From a checkpoint of a small image embedding model: depths [3, 4, 6, 3], trained on simulated stained blood smears.
Rows from block 11 of a small image embedding model, named by matrix and row number. Rows with one number belong to one channel. Each number is 128 + 32 x the weight over its row's rms, rounded and kept within 0 to 255. All counts start at 0.
After each channel's rows are labels from the 100 images, of 14976, where the channel reaches its highest value: "peak on" is the class under the peak. Only what is clearly more common there than usual is listed. The data: simulated stained blood smears. In brackets: how many of the 100, against the usual share in percent.
# convs0: first 3x3 conv (model.blocks.11.convs.0.weight, 256x256x3x3, each kernel summed), inputs 172-255
# convs1: second 3x3 conv (model.blocks.11.convs.1.weight, 256x256x3x3, transposed, each kernel summed), outputs 172-255

convs0.32 [119 135 117 106 174 129 148  98  99 102 117 114 151  75 100 117 115 136 151  93  81  64 158 116  93  75 128  97 182  57 149 139 151  88 129  34 122 123 206 137 128 101 144  68 163 101 124  69  94 112 131 156 109  97  86  74  93 115 101 107  72 116 115  77 138 121 108  88 130 144 129 124 119 192 107 173 156  85 116 120 139 140 140 114]
convs1.32 [140 108 107 106 141 103 105 162 134 141 124  77  87 168 101 167 143 139 162  78  77 144 167 138 166 137 102 110 156 148 118  89 105 108 122 139  65 117 127  96 139  99  79 177 119 164 121 128 157 114 138 155 143 140 151 113 160 194  88 131 111 105  88 136 125 151 125 144  52 106 110 112 119 161  85 114 132  98  89 124  67 191 147  93]
peak on: large cell (60 vs 10.3)

convs0.185 [111 100 118 115 125 143 135 154 176  99  84 109 111 102 201 111 158 178  40 118 124 136 111 211 106 135 142 110 124 110  95 146 108 155 156  91 115  63  94 135 103 134 168 110  68 177 133 205 147  93 136 173 150 180 154 107 103 124  86 122 104 151 123 111 152 111  88 120  54  73 125  95 105 109 139 105 113 165 173  88 131  89 142 112]
convs1.185 [138 158 129 109 165  99  98 125  87 159 173   0 128 115 175  80  88 174 132 155 132 100 163 161 120  88 118  66 133 126 113 117  96 186 133 153 156  74 132  84 127 143 186 151 124  97 108 124  97 166 126 144  65 183 131 114 115 168 101 143 108 126  99 139 109 123 112 131 160 118  98 112 137 149 124 121 130 137 129 132 152  75 133  66]
peak on: large cell (58 vs 10.3); nucleus (42 vs 4)

convs0.43 [210 237 117 116 142 152 116 148 151 131 144 134 108 108 146 173 132  91  99 149 122 117  80 122 106 123  87 122 132 135 129 135 122 130 191 100 167  95 119 142 179 111  98 140  75 170  73 135 179 104 136  93 147 137 144 157 174  86 102 155 155 159  87 117 129 138 111 150 121 208 105  79 125  78 124 127 140  84 235 143  98 128 178 228]
convs1.43 [171 125 108 117 114 163 115  74 130 110 176 213  50 136 138 159 115 114 147 144 123 121 136 165 142 129 200  83 165 135 142  93 127 126 140 151 154 137 162 103  84 130 111 157 156 111 164  96 115 114 137 177 102 126  42  69 136  94 114  76 127 157 151 113 133 132 173 102  93 148 137  98  91 176 109 126 124 174  66 106 144 102 154  67]
peak on: nucleus (99 vs 4)

convs0.190 [194 214 155 159 244 108 122 125 146  91  93 143 110  81  81 165 133  73 128 130 132 124 108  94 157 120 147 109 166 146 136 163  89 122 182 124 192  97 133 136 131  98 108 111 177 161 125 133 179 144 177 106 169  99 120 102 139 115 149 130 110 135  98 139  85 133 177 124 103 192 131 118 109 133 137  60 157 119 230 108 123 135 158 249]
convs1.190 [182 164 138 142  87 145  76 119 119 152 161 189  81 119 124 145 125 164 155 126 104  92  96 120 144 158 209  75 133  85 122  94 135 140 151  94 136 106 172 166  64 107 137 101 196  68 176 147  85 113 139 151 140 145  53 138 141  72 107 105  75 114 166 102  87 133 104 120  79 191  88  97 120 183 112 150  93 158  87  91 114  87 110  76]
peak on: nucleus (59 vs 4)

convs0.42 [ 84 155 166 124  57 100 132 123  90  83 111 134 100  73  97 127 146 114 116  78  66 109 108  88   0 133 113 138 116 121 115 118  39 140  41 105  92 142 151  80 137  78 130  96 136  52 120  91 109 106  95 147  82 122 115  88 163 131  91  93  62 118 119 112  85  94 134 127 102 126 135 128 189 104 101  81 118 102  74 116 129 151 123 146]
convs1.42 [145 123 132  87 136 178 138 151 109 154  73 107 136 132 150  88  99 154 114  54 137 114 115 103 138 139 109 134  70 134 113 143 162  90 164 117 122 143  24 101 180 143 108 119 151 137 127  90 147 177 164 122 136  56 132  76 154 169 137 125 146 110 114 132 161 185 146 112  82 137 132  94 120 130  89 166 144  78 167 114 124  87  93 177]
peak on: large cell (30 vs 10.3)

convs0.216 [212 173 156 112 199 109 108 163 165 117 159 126 164  81 113 152  74 146  97 138 127 115 142 128 122 120 134 168 112 126 144 128 100  81 236 144 197 130  85 120 138 159 143 155 128 121 147 103 172 105 119 118 202 118  87  76 181 157  57 148  77 122 128 166 105 112 110 123 122 199 168 201 186 131 112 166 114 115 148 112 144 161 131 195]
convs1.216 [162 150 112  67  85 131 117  90  99 139 142 133  96 111 181 174 152 182 155 155  76 139 104  92 144 101 179 131 136  91 123 116 138 150  85  74 145 114 108 103 115 114 111 141 134  77 186 132 102  84 119  77  82 151  25 144  98  57 130 126  66 122 139  97  93  87 105  99 117 203  78  83  94 161 131 146 173 177  89  74 154  63 143 129]
peak on: nucleus (79 vs 4)

convs0.123 [230 242 129 159 178 102 121 102 129 131 127 121 108 134 165 198 139  76 131 139 115 132 137  59 185 157 148  93 168 157 148 124 113 118 186 146 163  86 168 153 158 183 109 101 154 120 114  87 108 131 124  80 164 103  72  95 168  78 153 101 141 165  74 147 132 117 125 112 120 237 133  89 135  68 122 132 152 125 168 171 152  97 175 199]
convs1.123 [218 203 153  92 131 123 108  99 109 140 142 125 112 129 100 147 137 148 165 161 137 119  88 145  94 104 161  93 100 134 136 131  99  90  65 156 145 106  67 128  80  91 132 111 107 152 128  62 131 110 118 158 162 180 134 154 113 144  89  97 111 110 155 145 108 120 157  71 101 201  97 110 143 190 111 125 133 177  87 160 115 110 152  79]
peak on: nucleus (56 vs 4)

convs0.31 [ 70  78 179 139 142 171 154 124  94 152 192 129 111 122  93 105 158 134  79 188 120 132 133 105 149 131 121 129 145 123 138 147 131 135 149  98 104 175 143 198 123 141  98 168 133  91  97 123 114 172 115  92 150 128 166 107 143 112 118 118 148 138 146 132 189 104  98 189 148  99 188 111 115 116 133 103  97 151 145 121 107  89  79 107]
convs1.31 [ 96  89 138 168 128 127 175  78  68 102 139 175 149 100 146  83 249 120 140  81 132 116 111 163  61 152 109 105 116  91 165  90  56 120 102 110 111 149 104  82 134 152 124 133 114 108 106  65 111 132 137  96 136 131 102 134 105 162 150 148 134 101 150 104 107 147 195  95 144  95 175 119 123 180 124  92 113 127  71 123 144 137 125 108]
peak on: large cell (72 vs 10.3); nucleus (28 vs 4)

convs0.129 [103 125 154  79 145 125 118 155 113 163 189 127 146 130 124 110 186 120 148 143 140 150 175 176 166 150 118 113 106 114 193  99 157 142 126  93 157 158 174  94 130 147  85 114 172 134 155 122 137 164  93 101 166 146 193 140 123 195 114 127 197 185 137 168 159 142 126 174 118  69 153 146 138 103 139 132  82 114  93 135 100 131 118 155]
convs1.129 [134 101 126 166 122 115 169 102  54  93 140 140 116 163 121  90 251  56 130  76 141 156 108 187  73 139  94  93 139 139 156  85 112 154 107 117 139 119  69 116 124 141 122 111 121 110 114  85  83 147 137  71 183 103 151 113  94 151 160 120 111 133 149 122 173  97 180  66  66  50 142 146 146 103 118 134 108 134  86 113 175 118  83 110]
peak on: nucleus (50 vs 4); large cell (50 vs 10.3)

convs0.44 [151 109 105 159  79 146 161 141  97 147 125 161 181  93 100 107 101  86  59 114 173 149 107 153  51 118 152 118 165 143 112 162 126  89 141  83 105  94 146  48 111 145 132 122 132 124 130 114 147 113 156 131 134 169 126 157  96 133  83 126 165  98 200 138 133 185 122  70  91 177  96 119 119 161 144 193 119 151 155 108 217  80 192 117]
convs1.44 [106 128 108  99 146 111 133 117 155 174 124 112 129 101 211 214  94  86 155 126 126 127 188 151 140 129 106 104 183 112 127  65 122 126 154 130 137 130 160 151 148 102 126 119  89 141 160 146 112 117 140 224 111 130 102 128 113 125 131 127 113 128 104 131 136 152 129 161  77 164 120 134  74 140 124  96 172 144  95 165  86 134 186  91]
peak on: nucleus (47 vs 4)

convs0.173 [ 65 112 126 145 129 177  88 105 120 171  80 142 104 153 123 108 130 125 138 136 163 163 161 135 122  86 106 149 108 147 198 111 157 110  91 162 160 166 111  95 143 137 128 170 131 116 134 134 138 161 132 134 134 134  85 110 112 116  69 137 141 123 117 123 127 124 145 160 169  97 187 134 136  96 122  88 117 126 112 121 102 117 114 130]
convs1.173 [117  81 159 131 150  49  99 117  97  87 131 162 122 161 140 132 153  57 140 150 105 142 125 158  59 122 115 171 154 113 131 116  43  85  70 125 139  89  87  83 143  79  52  98 120 115 132  87  86 105 114 145 109 144 147  95  91 165 117 174 109 181 152  94  57 162 113  85 157 111 151  61  81 169 122 100  92 116 113 137  97 205 154  90]
peak on: nucleus (76 vs 4)

convs0.6 [165 231 129 197 139 166 173 132  91 147 133 108 115 115 144 138 120 115 152 100  91 130 165 123  94 144 165 178 156 143 173 121 130 125 173 129 159 148 102  75 131 128 128 115 125 148  88  64 155 104 163 119 127 119 134 199 138 114 108 185 162 130 108 157  89 107 123 148 115 162 141 182 114  77 157 164  83 112 217 102 110 117 154 161]
convs1.6 [228 198 110 109 153 146  90  60  88 118 143  86  80  99 136 173 148 120  87 159 124 147 127 120 142  91 157 127 161 176 107  99 171 116  55 124 100  85  83  86 122  85  72  99 142 141 102  92 127  99  89 130 177 173 161 115 116  66 122 180 113 179 130 121  82  78  91 122 138 163  95 124  97 163 100 130 119 156 118 146 117 111  84 136]
peak on: nucleus (85 vs 4)

convs0.71 [134 100 140  94 135  96 120 147 106 107 161 111 148 115 126 149 131 127 103  98  91 121 127 126 118 128  94 105 114 108 126 189  98 129  90  84  99 142  97 158 134 177 150 112 111 126 139  94  85 140 111 162  76 132 137 105 105  96  72  73 131 125 208  89 125 126  92 138 132 138 124 181 126 198 140  98 178  84  94 133 132  98 135  89]
convs1.71 [102 130 149 113 124 178 133  82 139 119 103 132 131 116  39 163 154 171 126 128 109 113 130 119 101 156 111 105 142 124 147 155  80 190 158 118 114 151  92 130  72 131 172 142 159  68 144 107  90 137 119  41 137  80  95 121 144 143 119 102 140  98 121 132 128 128 120 122 163  89 105 131 173 115 132  65 178 178 150  80 119  96 189  80]
peak on: large cell (60 vs 10.3); nucleus (40 vs 4)

convs0.108 [193 176 116 137 187 163 119 121 161 105 128 190 171 180 134 207 185 182 104 107  49 139 140 158 139  94 109 112 162 104 201 109 132 141 124 138 149  86 109 163 132 166 150 120 112 187 101 163 151  74 103 142 115 154 161 118 157 170 131 133 128 163 135 164  87  94 143 109 156 147  98 135 154 117 112 134 125  88 118 158  83 155 169 163]
convs1.108 [111 124 109 143  78  64 170  93 200 102 135 153 141  83 136 130 129 113 132 129 112 130 139 129 136 110 146  87 176 106 127 118 119 162  89 101 116  97 221  95 122 192 174 109 173  39 139 162 133 132  88 194  84 104  69  79 143 133  90 109 132 164 150  98 114 113  91 103 121 151 158 158 128 139 125  91  92 124  73 112 189  64 146 107]
peak on: nucleus (57 vs 4); large cell (38 vs 10.3)